config.toml
encoder_arch = "vit"
model = "contrastive image-text model"
dataset = "pictures of board games with random positions, seen at a slant"
train_examples = 195000
image_size = 64
crop_scale_min = 0.8
horizontal_flip = true
tokenizer = "word"
vocab_size = 67
loss = "softmax"
embed_dim = 256
encoder_norm = "rmsnorm"
encoder_norm_position = "pre"
encoder_activation = "swiglu"
encoder_mlp_ratio = 2
encoder_head_dim = 64
encoder_fused_qkv = false
encoder_bias = "all"
encoder_qk_norm = false
encoder_parallel_block = true
encoder_inner_norm = false
encoder_patch_size = [8, 8]
encoder_conv_stem = true
encoder_layers = 10
encoder_width = 320
encoder_positions = "learned"
encoder_pooling = "mean"
encoder_register_tokens = 4
text_encoder_causal = true
text_encoder_width = 320
text_encoder_layers = 6
text_encoder_norm = "layernorm"
text_encoder_norm_position = "pre"
text_encoder_activation = "geglu"
text_encoder_mlp_ratio = 4
text_encoder_head_dim = 32
text_encoder_fused_qkv = true
text_encoder_bias = "all"
text_encoder_qk_norm = false
text_encoder_parallel_block = false
text_encoder_inner_norm = false
text_encoder_drop_path = 0.05
text_encoder_positions = "learned"
init = "torch_default"
residual_init = "zero_last"
optimizer = "adamw"
lr = 0.00072
beta1 = 0.9
beta2 = 0.999
eps = 1e-06
steps = 11800
batch_size = 256
epochs = 15.5
lr_schedule = "cosine_restarts"
final_lr_fraction = 0
warmup_steps = 350
weight_decay = 0.1
Rows from block 3 of the image encoder, named by matrix and row number. Rows with one number belong to one attention dimension. Each number is 128 + 24 x the weight over the matrix's rms, rounded and kept within 0 to 255. All counts start at 0. Numbers have three digits each.
# v: attention value (encoder.blocks.3.attn.v.weight, 320x320), inputs 0-79
# proj: attention output (encoder.blocks.3.attn.proj.weight, 320x320, transposed), outputs 0-79
v.58:134142155124080133119116092117082123146143121151136100102148162164114128135146149111149086153142129159151128100167115100138074101103169115128100147166131155131138089116103150088119081121135172120094119120132130090161115168109140145160154130
proj.58:118132130124136082136130146131129110094133137100143128162126060096145156126140108124116184128112110141152112157139122119131139136127131154131132136121107115150122121122177140116122080137135122116166154109123111117142165162098153145139128126
v.59:107140115086150168112128110142076130155132117099117106158137139107101144127144148119126140103112127098153150121133116130136122172150145131142120136126100101134113160129132113104115159113156144150132160123103113111091149115106120166112137129
proj.59:126124110108155153118133123106131109113101144102128151166108083125169152122137116124123156131108132137138100147152113091126147142096140160116124157126118126133119127134175143103108111118135131106153137067133145153130134153113122143141132158
v.60:140128107143124149158118113141108156149122121097160168107171112124140116129153100081137081150132106106136129142141134100122112122153133166126162099159143129128113115114109145133128149082127108143108114145128145118113157132109114151140125124
proj.60:143128138157122136111133159117153136123147140132134140131119088113168102122123126148118168145086132123124090124118128113111145170121120127132123105135123155123130121112155129103121119096118134115130130104115125121145145157104149142145122140
v.61:100113126123131097152138169113178153117144112151125101124107143148170108150124142117086125128116139108152086121109141121133141130126094130142140114102123089139150117121112124115131100145116112122123110072123143148131138128131099106132163160
proj.61:128132112150101114167089093126095134138131116112129107092130165145098143114096143109135091107157123150136146148125103146123106088124135127100126156126115120140117130148109112131141142143162125146108147157137133125121096115150127111128106123
v.62:113178106153124151115119104151092138148097159120132141100117116105147122117128129118155141138130101149135130114131098121177167124117155118149150124132137195153113082144121131089168138120130203082125115135147118141102107133108139153136160134
proj.62:170145184158129104117159139120149118100152108117146128130105134092130142127117138171117156193105119111136118125085133160112134146140120135128109100138110154114136153132150139108114081137108112119123118110100130146144151161150154120144135135
v.63:169139166166074079122144166108128119102136115121130125119105123129109166153108130159131130153109140153117115106111127123096118155160084092117117084125115131109139130115113131140108111073116092140126144128133115128171139121126107135143091140
proj.63:094126087083145165122097128148113166148095135119129116137144134148141124130136125108150127074147118116126130155157107093149122155092160142122154157131117137121131102124129101129133158115155136123106138132156128117112131132126082144119151142
v.64:115107157130116129139132128128136123154125091121146107117145130145116101152150107146097115130153162140120139160144119129106107100150144118115109128129111093113157123128148141136079114112115124158117126095126114119117121123165115082137134111
proj.64:120127088150164163119094138117111127147108110122118153160140088122119123104120114107120084084078136110121126102155115105130171124100131167132130126105119155118122153162119144139117168081141124100161164109148162178109089110122105173134152129
v.65:113149119120130141104107089162089123106096156140150110154134079137135167119132166085149111118113144133142124110152158098132125110140130178115119154145153117142123116161116125146158173118137123120133157107147151114112110118086134165132116155
proj.65:128144164100111072173170135145131101099152138112137101094103167112156120162125111164148175178173127158138139160131137148122089130139110083123139143156113103124117113109143105114155073174126133159138094143107104067156183169125172076120119118
v.66:085126106140120116134119149116175156130094093108101113139080150142149165131146167101095128101148092144130104144170097142156160153098148133145142118124122113134137160146189137152093150137148097106162132112176137133126108116161131104111108139
proj.66:145127136140105142111118152123144136150154113127124135128110111152116133137110149136099113112125145111113110097134139117142111124145112111137118101112138131103177159114104106144107146086111130137128141134132130128122086083166098162093122115
v.67:121127143134103079142142112098096152096114138135141136135113107128108118141091116160119137146120134105101123138128143127124110119108105128112121118158130153108140105121128147106112112087112160158140124155094112134134145116162159149144121097
proj.67:081139121145160137135130140149115135116120141137130152145171139097135126116132101110157122142075143139130128134133146111119147130130126132141134129142114146126127105146124155125126146101139124112134116128144142187096138159115136134150169137
v.68:103126102091101132144111132154081144152098119133128161123125122164100133098142157100158140097141147138110150105149101101114093123142128124141143166146107100143120128109099109106100152133158130125153110099159132147139143135148109102141116130
proj.68:152154129125159125153149165102122088146125137132123130140124131108164114132132108132104140148094140141128121120153138105102129111128101140121130120132118119130131130133148133119117100133136121123163101104127140134126134145125130138136128121
v.69:171110154146105098131155139135139129102123119122115143100119145121098121159098119192124115154141114158083143138099131119116114148126114132129114094135104127087133183128107110134118083129119097129143103147119097121155145110159126087124116114
proj.69:100124093127140174106092150144122162143136105143134142161157095144093147117114133113106088080127127096113145098146142117147135140132132126138167117097128144124139144140099111159128184105136120126116156141164129157102081090131091152119146104
v.70:174099108109141167141136165105141113106157157129134152160101104112151124094144083088114102105129132092106113091132162099120120100116088131125157129115128123113169105121112126151116129153118091135145108106169157118124079106121125163109142161
proj.70:105138113116121077155135154145111133106137129132113119100137135118123105146118095138133150122160133143116143160153160151106132116138102124138143139164118100144113115130118120141147112132135118134163101155116118094140155131130154095125120103
v.71:169105115116113174148124164132113099107127159133146143150093113097169124159133101157104131113095119149097121133119125114149151150116095122111140112157145141119146138136142113127125122153104117107124115151120170156103139155161115122126159119
proj.71:107144103095115105115128131125120135130119088109115126133112105148114130137128121128114152092180114099123153147151141152131127133115132149126136140127125106132116124129139125144122131130137100136165118131131105095137118100141118108096116113
v.72:095140082130137126112104082148108114165063144117118112133129105155102120147136130141154153142167107126116119150147088135121113159138148088132097133107136143152099112098115128128140125131142126134148106150125119148100097127133091118125111159
proj.72:174127166150117104116165117101144101127138142130124134112111173124148130137148143152132139162089135159124091109104129133119129102137104132123096119169126106125146149128123144112103110119114126127122139124108149135142127131129145129123115144
v.73:158138141164115124141130166125168152124121109102122109119152128122101112133094091158139120170137158151099161123123161152101147123132087125093125102123101148110172149109146134163098133119114149159159091139158141125155147151145129116090107104
proj.73:069137096116128132123099162168101176139126103145116138148161088123126114126107106108132103079121136104101136143168140115128149151128116132144174130112111133130111128140087105163134172090145125125155151138160140144098094094133101144127147098
v.74:119135113162141107165148134135114127097157131124118114101140169117112127120117107135107118115090131128109111109141167118136109127120097133141132123109149118132169124151132149119089106119086102154105107144150131103129126154139157101133104123
proj.74:109121095124130147123090140137132149147126141141128141148157079136104118114110132122120111088134139111125129115148130115129122156137148127147160124091130161118123126122114111148139145109137140123121154128144128137112103111129118155136131115
v.75:119131107151151093103162151084142139119096133119124113146089179104143127179179132131133172129108096104129162145107100159075133121125128128158119107091087114163156153097165124129092119144149067120144164136166099107143140111134127133089141145
proj.75:136106117104135171116090101119124141145154112103137142158090067180087181119117163113089101081165117108129120082126110119156092122125150138131141143108140132130129162154136118149134156126125125135096174128143115127129063084143083155119099111
v.76:106146088124150125120080101136106141158093144101143079146128164132095131142166170071126131123172110104122114137151078102173174146112154125130145126119148091129126080110105158133158123125154126124127130156164138122090102127126103094128102177
proj.76:189114160147114110121163120089159102136148145133135127108110158132134126132116158181122127169121147160136095101100135123114100110144124108115101107126126138108154145110128131103115090141113136139105112112104142113158143135131138132119093143
v.77:089147126118145120134117167119133153166145127085141132147142118089147130123145149150113113101108101117126099130135110129112152158135119153131162160149150114162098166162176149124164135136107126114146119117148117114097102158175126095098151134
proj.77:151116146135085153100115139125147140156143079148134118108103127151107136139145163149110107114148121108125127097107120143158111129138130112126126101100132145085162152104094112147110154104109125143126151124131125114122083079170100159109126113
v.78:079148103164113132104078143113135161128134127132129101122129146160116122130128112092128147131159115120137113156109157121153109155156153100149134118130142145138091135160153149134154165123147145108093152136089140158090144118103136090125134139
proj.78:141150146137156139160136118112133122116107136103105148135131129102156115107100128154149120160094150134133110121134090110109146132094150135111107139129095166114103116144147151114129098121144150115133111080118152174125142175109143137143148160
v.79:093141092102162122119126138130157130132094096093099089136131111156145134146153129088155153067140122150100093138123068117148164174131164151133145128113120118165115112116177108149138118128161118152156155108141121157122107148160081146131107166
proj.79:161124156136098142096136169095163113156141119130115102114072145147145129137121163157104153142133137110118090109112132137140107119146115118136103112129142121113168166112116109136109113118104132133132111114114123100152098097173122147099120123
v.80:119144127093185145122100115120142152132083158148127120137140122167123147099163145111138130139133134139131089139165105114161110114154127124141151143095132094121095128160119105132113141150126110147138124124119111147100095146126133129132114154
proj.80:175123152127111111118156112091141099130144114130120117098089150149129125132141137135102140151163129131124140118112125148120111102120118128109099115155138102130124164122153135128131102161120122125119113123097114090157120127118154106114098123
v.81:126128117108156156142164191087131142161146138132127121090115156110141134124112123141104129137123112125091127139130119146119165107143091112132139114136083148105150130102158101157115131131117097105135111101153094149172154157142140123111140097
proj.81:115106088132113159093092134120116162143132110140118140140122094167076135128131134099085109070147107075114130110134126134147146135135128156142134128121149114147130149144100121154120181097120122113115171152141123138100063056146089145101128103
v.82:152131138152112151148151148087186102127124108104131139155102153126169133183134156123152163137106139108104121102144150129105178124147126106131138117124128135125124170125138130135107123134108133150120128111122123151106103150120134095118139149
proj.82:109119125111111133097120134133126148138134116134117123125104123159096154141131137123112121095171125109116130104128139143140116127148123118138141127140137107143125142135109109151135166129108127130115150151141123111127096084165106126110112110
v.83:116108095104128131127106132179082111117099136127120153127150123108154169119166138067162151110147114150167120116122109116117145137121160121131158153115134150141130092158134141097175117121117117106137127123118157119105098160093111138141161145
proj.83:167125176119101104141153105108147099122128141108140092087077160127139150147159150153133171178176116139139126146092119151140106113144136119120111136143128106129144140104141119111136088168107133144123116120098115081160168143154145105122097137
v.84:109108118130158125129118130152126095161127165135139134108104111105145132140152105103126140134119132153138131164129152138143154117140131151146148115128154161115137105134138137103168129176115145114157104125145125137132130152089143156168124148
proj.84:136124139114100096124143119126125135113141122120140100096096148139128123147159139126126174130175088123130136148107119156135114139140126138134137139158140100140131143120138112128122105158119108138115117135111109076143150115140132091112096121
v.85:109123097084162122094099104124108127149119159155129102171130105147152144099127125118165150130152133111126138144125123167148103141115143113132119155118132112159084100133146109124134156148120157162166127144164160147078099114127144133104155168
proj.85:161138149127124110142166121094148100130124139115128115095103153136140121142132132152115157164120123126131159123116132144122110116110126120116102108150147105118125147109167142111119085166126122116105091131091119099168145134116148102108118136
v.86:155145116112150149140138124155150130120157173130128159118153142115157150131146122113118163127139128130117126140153110121117123125149097133120138120108138145129141117101111113144144085119124150118131145143146084114102103175097097112146103120
proj.86:149116139144100134069140141106154122160135119158123121118132119170101101128137146119083138098133134107109139109125136128120119122136114123121125101131171106124137155105113131145105132126117117124104123149108105088158083079132119130096111098
v.87:104084102119146150091090114099129117155118140112114098143128094141152170150163136100136119132126129152154142118148104151150116150120163147134166161144101132145115116153137137128133134122167100115171155107170120121139095127137122133131125130
proj.87:149123149127132109134143127108146101117135150129113116108099149125143129140133136143127153160140135140138115114122139133138119110144119116139107112127145114122143155108133114126129093148104131127128092123097132097145134120132142133124106122
v.88:161102162152136131126124155092109125129173114114140110123134145097144115166086126167114124174095164113111164081136183148092141108162138100101098111158097104132150151096122159139096134127134107160157121115126114104125114140126129130122114130
proj.88:066142100123139132141104164176107157121105139140113137135157102100138108134097093128165124099108137109115146149160151115120160157125118124154164133101120154126106114137100116145147150095142141106157129147145146145104123126136125146154156101
v.89:109129139140108130117134122154087120135165111174096103106163152150112107097101090132112158158135110124107128138073157138143102141188098101122093117171084153125133131159142119129135131106121167140119123142109102102119155128138125119169164127
proj.89:102149097114170159150141102127115120122093139111128145160145094101127124100111116118153131117105113112145173147150107110123159162091162166129138139099121155123094110156153164113134111142153116112135125099120140186120130172080131128149149147
v.90:181129123119098147174139172128148139109151131157136142142115127077149138130084111171150153141074133155093132098148197129089129097180094110140114075144140102113148159100103129135153113144104126149138137130112130114109138116169098154131144089
proj.90:095139109115107125085141133140112164145131095153106129118128127161099118146143126098109124085151122105099146127143131144120131141139104129123138122147136100143127124131107118154111187106119120123129140155150117114131108076144106117095133112
v.91:121108139122088124145109099138074098116147150101139157141183108122097106094105122075136103112126150167109116102142152113128103105140137139141126108164138124096118158131107156090162143110137145116083116146095147103133155101097158132150164127
proj.91:119140127107125093166146153158115116107105157135122115105159152080168099140121100153175164157140134157139138175133134140105134137138122115126139154127096125136105078111138119106152086152141139137164091138114128100125184173120164106162147131
v.92:107138134150093105147133147119152132105161118167118130145112178129121088160111104126117118153148118160130155129090144160100099149134107097110096123117130140117110149143140129115113101106119161140105119172143089131167122119114122086111136115
proj.92:145116097140158160121110105106110137132125120101136159157142091134102156111114130105118081100106137124126128094123101114134144116114153155118118141109113135129125145141136142129124177104141133111117181116137158183112096121120101157124131136
v.93:101084115128149151082081090161057129124143152100154176131155120159115090092088140092111115130154101108131130103119142120134088128102140127108158130140111132113109103131099134122145120094157122112094129131129173120138100160127172153134129148
proj.93:124151107109143096165122171140134088119109159126140116148162103072173109115103113154163168135121134145152132167146126110114127135119146126141140145079129147112107096111156130110156059154139137140167079110105110106138183185108160130173138132
v.94:170097093139135131114147143113134132112136130085114161125105109101162122093147130130121143111143135125137103138132121139122145118139137146133128162116138114113155133148138123133115165162112129132167138080150133170150096151155108156108153138
proj.94:120125110111120099139115151129120126124134121110117128131128105125112133135117116138105142117178129120131126139133151148127120107136123138131133142131124120147123117123134123141135116137133117135151110142124114094123133106146140116122114103
v.95:119109094122135120132093102103098134141130129152126122117106096116161129096133138103148145130095116141142136126131132127138131123105139125144141154116117155103086105117116115104141153157120105139113101134146116151132124151114137120134157115
proj.95:157125170139111116128144098125137117125124125127130120107105158130129128140152148134137132156144112141136110122099118146136128120136126133130103120155135119134134137123115133122122116141108128137118130124110121110130136124140138119129110152
v.96:061153098116130110125122150112177149154123119148123086143082110114152161103144152135124134110125108099099114149125102130146156155117141145163149170113143132164114091106134158119104144113150083152127106143169111126141127130121128126138120139
proj.96:167135148168135151116140088089137105134143125118130139134097152141141141124151146107110106149083131153126075092113112108117132106123107139116084115164126131132154154148137151109099125095118129118114153079125156161134100122145118147128106161
v.97:104089125149088087153126137112105176143155150132128153086151110160132089118124109125112138127096134096108172152129111124134097093130120113133099154107115110117113126092104094107135151135134147146126089139135134130138121098128154158132115122
proj.97:109132097148161145125127115112116110124120150136112147140161117112133105107132104089134129126083138133127151138140123112102150126107116158127113123126150137125112126144146168119117120110142123105141113120112138167139126154098141133142151131
v.98:125109145132136133135143123120146172139142112141138083100095125118113160151145159152134146153124130145104126138097146136155146127123126152103108133142115074132147131155154139165119137104145094148143128120119096156120133127147124094124118093
proj.98:116109120138139180107099130120140165137141117135119163157143125148082127117109130123096078111100155106117121089149139102138133125128130107132140107092130163116150136129105119146113167088120138112104153135158161177106083094106080170115141115
v.99:146110133157100120159145115148119117138149127118141118128145120143145157123133084159141150144112168113131153146124116114110093086130140075116153135141141167068179140103097073125134129116130170152096122155106083101129174109136117174137126122
proj.99:131150142153133151106149107114137106131113135168131130109152151121126101109137126085138120147090127133116164120132133110110150136128122134130109112126174118121112122134138164128133125134124138087098090143092132135159136169093143115138160126
v.100:087124140138145117104081103154103147137102153144128123129133092161131137094152128106126108114132135120175104141128126131165086125107162086101111129140165124115143104111117145079140145107154147097112116100132107152137148109081139162116164138
proj.100:142141161149149114146149105116132108106118153117127125124129157107166123114129120134155149178104142161138104139112121120111128117117125131118095145158117134139121108132152141103142081138133138122127110103112143138140183182103163116150130160
v.101:110116108139156141099101109160085091170096129142103137154119120178095127104124171090138131117133128108141110140151102116170136136103127160118105139158121116148080133164105123096115130134154160142108136145100150134134093121073152159133128137
proj.101:149140147127160097170134118118138083114114163109131126140134129093175125122120122150155160191116144165150108156111110122121122110121141127128101151111114139127119111116156146107144066151135142133151101092104143126143194178118162127163125159
v.102:090125098085123142093123110166130166136081106141137097152123129139134145145150169142125117106156125091160105148111080130134133164086164133108128175161120103161117127151157128119156161123145098139163155107134137105105131132114104130141111153
proj.102:151136147126154130162128142112126089120131138095143133135118105107173144119105113155134131168099137128145125130128127107124122106101146134113120138103107158112124137134165141109127072156148124124150105088114147150140140160131147142148132144
v.103:141113114129145172152161165129098144140128158110147128121161124122140113131140126146117153101110103153117127131106123149148177143158124141165132098143120120142130118150154124128149089113125132108106125137150138146140145129141145157136143135
proj.103:118125096134086120130098156149141137137134102150126115119148089140095102120100116130110124078114134104128155160152137122127129144122134129135148102099159155107142123109091129147128142092130135121155114158113113104136103091128115143114141095
v.104:116128120095150142088093088174108160152108099132101108150123127140135117120103128117135095112127089101155111137096118099119099123102153153109124178144111134145092100138168118139137141145172104120120148119113145104111102151133154165155153119
proj.104:149129125133153118192131140134136106110125163101141127136129135075169117126114110162144131176090135159149111151130134109135122124122133114133124130114122156103141095116147134103130077137143135135141091108127147138119187181103150134149140148
v.105:100128128089149130135083080139105137161142139098115168122146123155148138127089129084162093139145114145133127104161144127122114097137114138117140162141168110116109115135113130104111157126164135100164137119155140118135097097135127145114167128
proj.105:124136150121136088153145141146133105112109152127124101118128169087154113137144113158164169169125135160141124163130145138124128125138123116133124139151117120125130102111132119109140088152129128137155093128109127116125179175119155111148127143
v.106:176125140095142166135154151092138103119085122137155079143078120091124152130130095145108139143125135147073127121151184159125132133140087153123133124116097102124099120114119130131102155153151126124146164144137146165117134120178106120141104138
proj.106:116132107097103136090127142129117139162127089127118111120089114171109144152136145134097141077182120079109158123142127146141115134128122138125146129128129105134114160131125108149126164131121107147147148139148119091138081064165097120094104105
v.107:134136113103142164158092137143123104166108137110153139147132115108172115127157134095153144123110123165141135159143143119114146147110128133149146151114130152098112099123125118105110099130118150138130121105137110140123152154099103168142132168
proj.107:147127176158100123115163110102142127119134127151138106082069176147118139158162143132123161161162107113117127104109135151132128120153106125126124113153138110136157161114120114128118110156097127123111126134118124087143127094161114101099098123
v.108:152136132101128175144112142113091163120091150162126147130153128100105143098159099091112155085125117128116093147140116119146134102145147143155130145153119108170103114148144147132150146165101138141133149148118150163101095134121106089126125146
proj.108:163124099106099104149131153116133109140126133114129095097130092124126086133103124168102154111157116102139173157130120141119120141106137137119137115095149139105120140109144124127137100148142123131145103132094103080169136119124143119117109102
v.109:133103092119121120081118113119131155153117131139137084139126144115126164130128175112128129122120124147153110143103098167149145121083135124094123175137111122131129140153156138108127160114168135136154131107119147109131144147126112117147118155
proj.109:138134154131148165144132115110142120126120129107147138140103119123135156112117141140133115146111122127142132101127120106148122129113150122129124121103130153110131145140146135118135124145124132126115133096127131153123110141110111151140135151
v.110:126124115096133159075111095130074134124113118114133154114121121160138113103153125110106094098176116130131092138162152147116121150097149156158149155148142148145100113162103126121137161104159137094124135116153193106065122086142101119103115146
proj.110:142144176138126089163169158128148109118133140126138103108114165102154115145115120183164157178119148162142117137130155135113113125140118090121127112143109137107146115110133119105131088149126128148155088122114139113135167164135151113133130137
v.111:127110127128110119113115114137123157093146106121128154126140124143123089113115115131158125151119147109134168094122116129137079084145137107122095138149092138094161114142113134136136113105111141111129089138118128098137155145113171126122114114
proj.111:110129093125157130141109145146110122124127139126151130152172107112128124109121102116126123109106135136133151155148135109113128137114130132123150143106125133136124105132151128117141130128154134124131138135139132145120148166096134134146158119
v.112:103122146109123116132121124176128168132159116160116101100155124168084113121090156109144100148133151135162181126096132113155062133105152144119088138115109147129099100112144151096139147129169124136118128143105124128105143123091131101116116115
proj.112:137137135137169133161133115114125100125121139119141139146144130103148119107128111128137123168088144143140138130134121104111135121105138129111119132115119147123121117129157148109125103141148132119134111101124143160130154171103146139150152148
v.113:122097103097162111127075051145087154150103115118123155172171143172113149124154167119147142117167117140157085144149060147132141133093142147159148156128130138162102089153111161116153131147129164135135138121134121117109134121111113104119106174
proj.113:161148165136129100132174129091148058133127158125132107098104145092174113147127122155139188178114138150127133155114122132105117119134116124126099120130150116084126152110165143106137051163122126126147093112081127086181168181132180111136113123
v.114:116118128155126106094140125101113132095114125131102129128118116125107129107104134155117107175098131110168118122119180123093133127151105122115123090143106105144140084126090121125110162119106122123121119139101141126122109114136130122132154126
proj.114:089145102118155122152117144153109135098111145107098150139163117099150112107099101124173128123100140137134120153150116119110154137103137135127130154148093148137085105153141140118142132111154137110149107109128138179100141171104148127149161152
v.115:136113140141137177151147158135112107128140162107147162110159152130121121138130109129143124117124120127128130142133115126141159124145134126127127133105108110149155173102124150141149092160091104099104102107137118155153126129102109159173124114
proj.115:132113111104080118111118150137130159147142087155140110121137125153099114148149152136103132071172114120119129131134128141145110151146114123126159119113135123131143122116117096136119150119127132150125160161149108075111128077124106122108109099
v.116:129095110108142162093104108153140147108124160100093155160136135107131164132107156107107162085149144151155114112151103139135145139129156132111169147150160150117098110136192131143138136145112114137169119103153147132147132171140143164130153133
proj.116:134119129101110123129129126133137124127131115118137096112090125143127142145146143146121156121174100114134149151116132150153103132127138127135134135109150109121135152121126109139142109160122113142130121134118117069143126105139130121113106110
v.117:090107117092157116100132150108145098140114139117149125158132113124171158128152111095148130133122108134138093142168095136112130166141143155135172156135154118158102135127133093112135143156132123130143136135137156147121095151135133152134149164
proj.117:161125159137112130115153107093140124122144111128140112107083163155109139139156153125096151153161097124133132119102119150136115116128126141115104127150136111137152145127146132118103109158116106133108124123117120103143127110141119101106098136
v.118:148122176113114088151172141097157117095161122141124105134125142126100105160137132173135139166116154116078158084115147157125123128106103124135106124125101117141163163125114148143083146121112129151142129107151106136157106113130143096105100128
proj.118:089124080125130134123093158162108162148136113147121148150174091119127107122101106121128087074091156118116133127169138109119143140120117123138162109106115145116111133135098114156137168080145131124148144147158149150109089099126114163133141089
v.119:136108127150114078156113117119106120104137132182121134151157142142085112137134132128135137167143142131124174116073104132141110130167105123121124148127118118156089091134128145148120146110165115115122106173128107119125126138126153089127128093
proj.119:119130112134157148123121109110119107128110142116116143146148108110135116104127118119141138132096141121134136127127099110110154142101145151115122133112123149127096133135150148114127114125141139112131140100116142169129124157097139141151137144
v.120:133143144124105125122180147112126114133150156094100116098141130104165144137113127155134117133127143144128114113124137084100115153112118099142110108099101123090141169094111103163087107157114112160155133081178073111129160118129119155139121115
proj.120:089117126143106140080120138149132150132154106159133122122129136161085125141143129087111106101126113113117148110133160134137129133149110118144136100142172112133154139123101118143112184088111115120109143186132128111139078086141106129097139099
v.121:162090146163114094112090123109073139131170123122138154078156123129103115106106101157149127126120161097113165083100114126112041064121095107082122110154120163102149096106092119106124132087129149135095084138127126093152112114124139172114133114
proj.121:079134113143167100158135098166105106094110170149118137128189141075141097128127087100186139166093138174141144168132148118114155139126125128142136137137144147142101086138129163113150116115145138113136100146113137146125181192077169108176153129
v.122:167141143136131138151117107144101120113137105126113140147150108107121140101114131154119091166129132107154165105132155118122140134158125131102093117167101125131137140120115166146150135087104113127131127160103171138155144124124146109105100115
proj.122:089137110084121109137113168172119150126104140129128134146174094089142116120092104153170132112128150121145136150154137109130132143127148105141166145083114145113094093109134111133158129131132144139150110142144116118109157146119135142170152116
v.123:122106132113121109149145117128119130089156110178095116096107123162120104102116153170105112128125148150138129154125106167099128106108155113131108101139093128108144117116105112134085091101139145119120142145094077123164139129130159112150124090
proj.123:122128082135170149131094124114118109128127125096135154168153086123126141105117122103120106103093138140141116121134106107128135122099145143117117148107112150134126137152149147118121136109158133118125153105140141186116107143100134157140141144
v.124:154145112096130134118101162119115123144107132095154154154093098094162155151113098157101121142113128133102099143175177111127116099125122134148151105158120143102125149156124138118159142160139143140162154118119145152114120163150150152107139127
proj.124:120140130107094125120140153134129135137128096143101111092108145146135105146126123149125144114160133084107165155140153152129126129118108112124117106132133110111124131114112117146125136130115111125157086139112123092151128087156124110104140106
v.125:150165114128130144113156120110129080135137122090115164130125112099138141154111148085148148137146143172159088103128123129144145148099115104131147115118181160129110144102115149151146094115086125105100123109145140116121147119117099158160142129
proj.125:134135188141085092116157120144136134112138131162150094088101172133127136150159139135143164166169100132124135154105133154132111136169114115131130117153137100135151124098113107132131110155105136138117114151108106079142159124164124094112109119
v.126:111103108140159135144133136130161105148084144154111121146142137151129105131169177096113145108137097124151108127151097111156141113121129138118143159105134115139122117145152122144113164141114147144114158119112125108131113116109143105116163131
proj.126:184106145132129127132133091087131093112151129087142121120095147156113152120156147124107132155138110149157112121094101140141110106107150155104090149170133108151137158140158144098120112156135115130101155112116129130152120141117140110124093150
v.127:180155148165128125105113089117135135135155113115150154144107120143110102118110101121128106143104168126114148128105162116127108126123089123126084121113103138140140123090119113105087126139103132130143124142121167131134127110121138121114138100
proj.127:092151104110159116146125161145106124108107148111110138149149118101152118117115093112162153123114126127131128153156119117115155140116130139128146148133101134151094111149153126120142123136143128119154110107141125158107153163114144120155150146
v.128:133130154111117132135125107129138139117127133148123137127118170128129129148093147148126092131098161104135143103151152111100150158160104132150141119117120107126114119114092164153140145121094118145106154148124145132137115113103155127101131100
proj.128:142155151152138148113141153110126116131137120152121149131156138122132126122150110111129130153107143126134110110160137103118134100144102124139117116142145142119152130123115142118101133093119138110145120110126140157095111121118122155143160131
v.129:100130089132136164119092144173108117151136177108114138136132135115133107124127123109117116157131142130156137140157101090161112099140145092149135149149184127109073129140126144124162115111127156100138125113112118129092124126095116163131152164
proj.129:139139180137106104139128119136115089103118130107130137092095134103160128137124128135137158176111123140132069132111116148115147122136124139107123131180109141153106091138152132094143110144116140123124110118088148127161148146121163115139131142
v.130:125123174087112110144154161091175123129148150125153112133082143140119162154108185145141153102117098116144120077154192104140103110146097111150128129099114125101142149118142089113131082130060088140158165142152109112096152121162123132092098135
proj.130:107133133081065142120126132163151167113153102135167114118101112162116139116121141143095132090146080138125128202166152140174093165130138100110135114125119119104171116096104100145134148129135141144120123150147110066148149089142120125076123108
v.131:118095107112127117114153107125134163112102119100128120112106125135108145121135124139159115104133128117158148149119109161112123133142134120101142165101107152148149098137144135118129139113169110125133127116126090121141095158117129121144087098
proj.131:116101136121134175113125107120140140137138138138115137120108149158102155128137129116106097145132131106118154091121159122146119096131136113138120115126160106112148162121106139158134158136101130106093140151123131123138104089119087146113137118
v.132:085133119121127175107121109204088167109129135064096125132108105128113117157105145113153108115150096077111159126145047098130140174147119155110149126143108123157071121178154134136165167101141151110139164142146154140111052104103148106166156137
proj.132:117093113176147181121108139137073120121137200142097161095154159110125138171103076071156075158118153113121151067122186108111158085131136115168169132151183108153107150155104137175177176156096132069067103180124147143157089139080092111166139095
v.133:164143141098137151109149148088136093169101135098111140159141084103137145125142101080106154131127112145136131122105172127137114079143115124147150150134165085108149137075120109146132122137100117125143152117109163083108143173117111149144126122
proj.133:123153156117093109102136154139143138119132107148138126130113126127147113125146141142104154134126121136118064156130138149136149156152111111121113104152119124134144100115106114113112135112104120150144118115124123113119149102164145122101126131
v.134:119092126118112103154115151074159132119121124101137115151130156138096104122127162156108171100137136172132102143094139122145102119095137105127148110146092143117153159084143122145090136114138123152135168098125110079159127120148142088088107105
proj.134:132154137099108131130138114128153150143133094155133114125094138155098146124136136141091104103157105096114169134140152152161111146138141118134122125108137104125162139128105118153136161156111125132133148154149127114134137096150097126103113122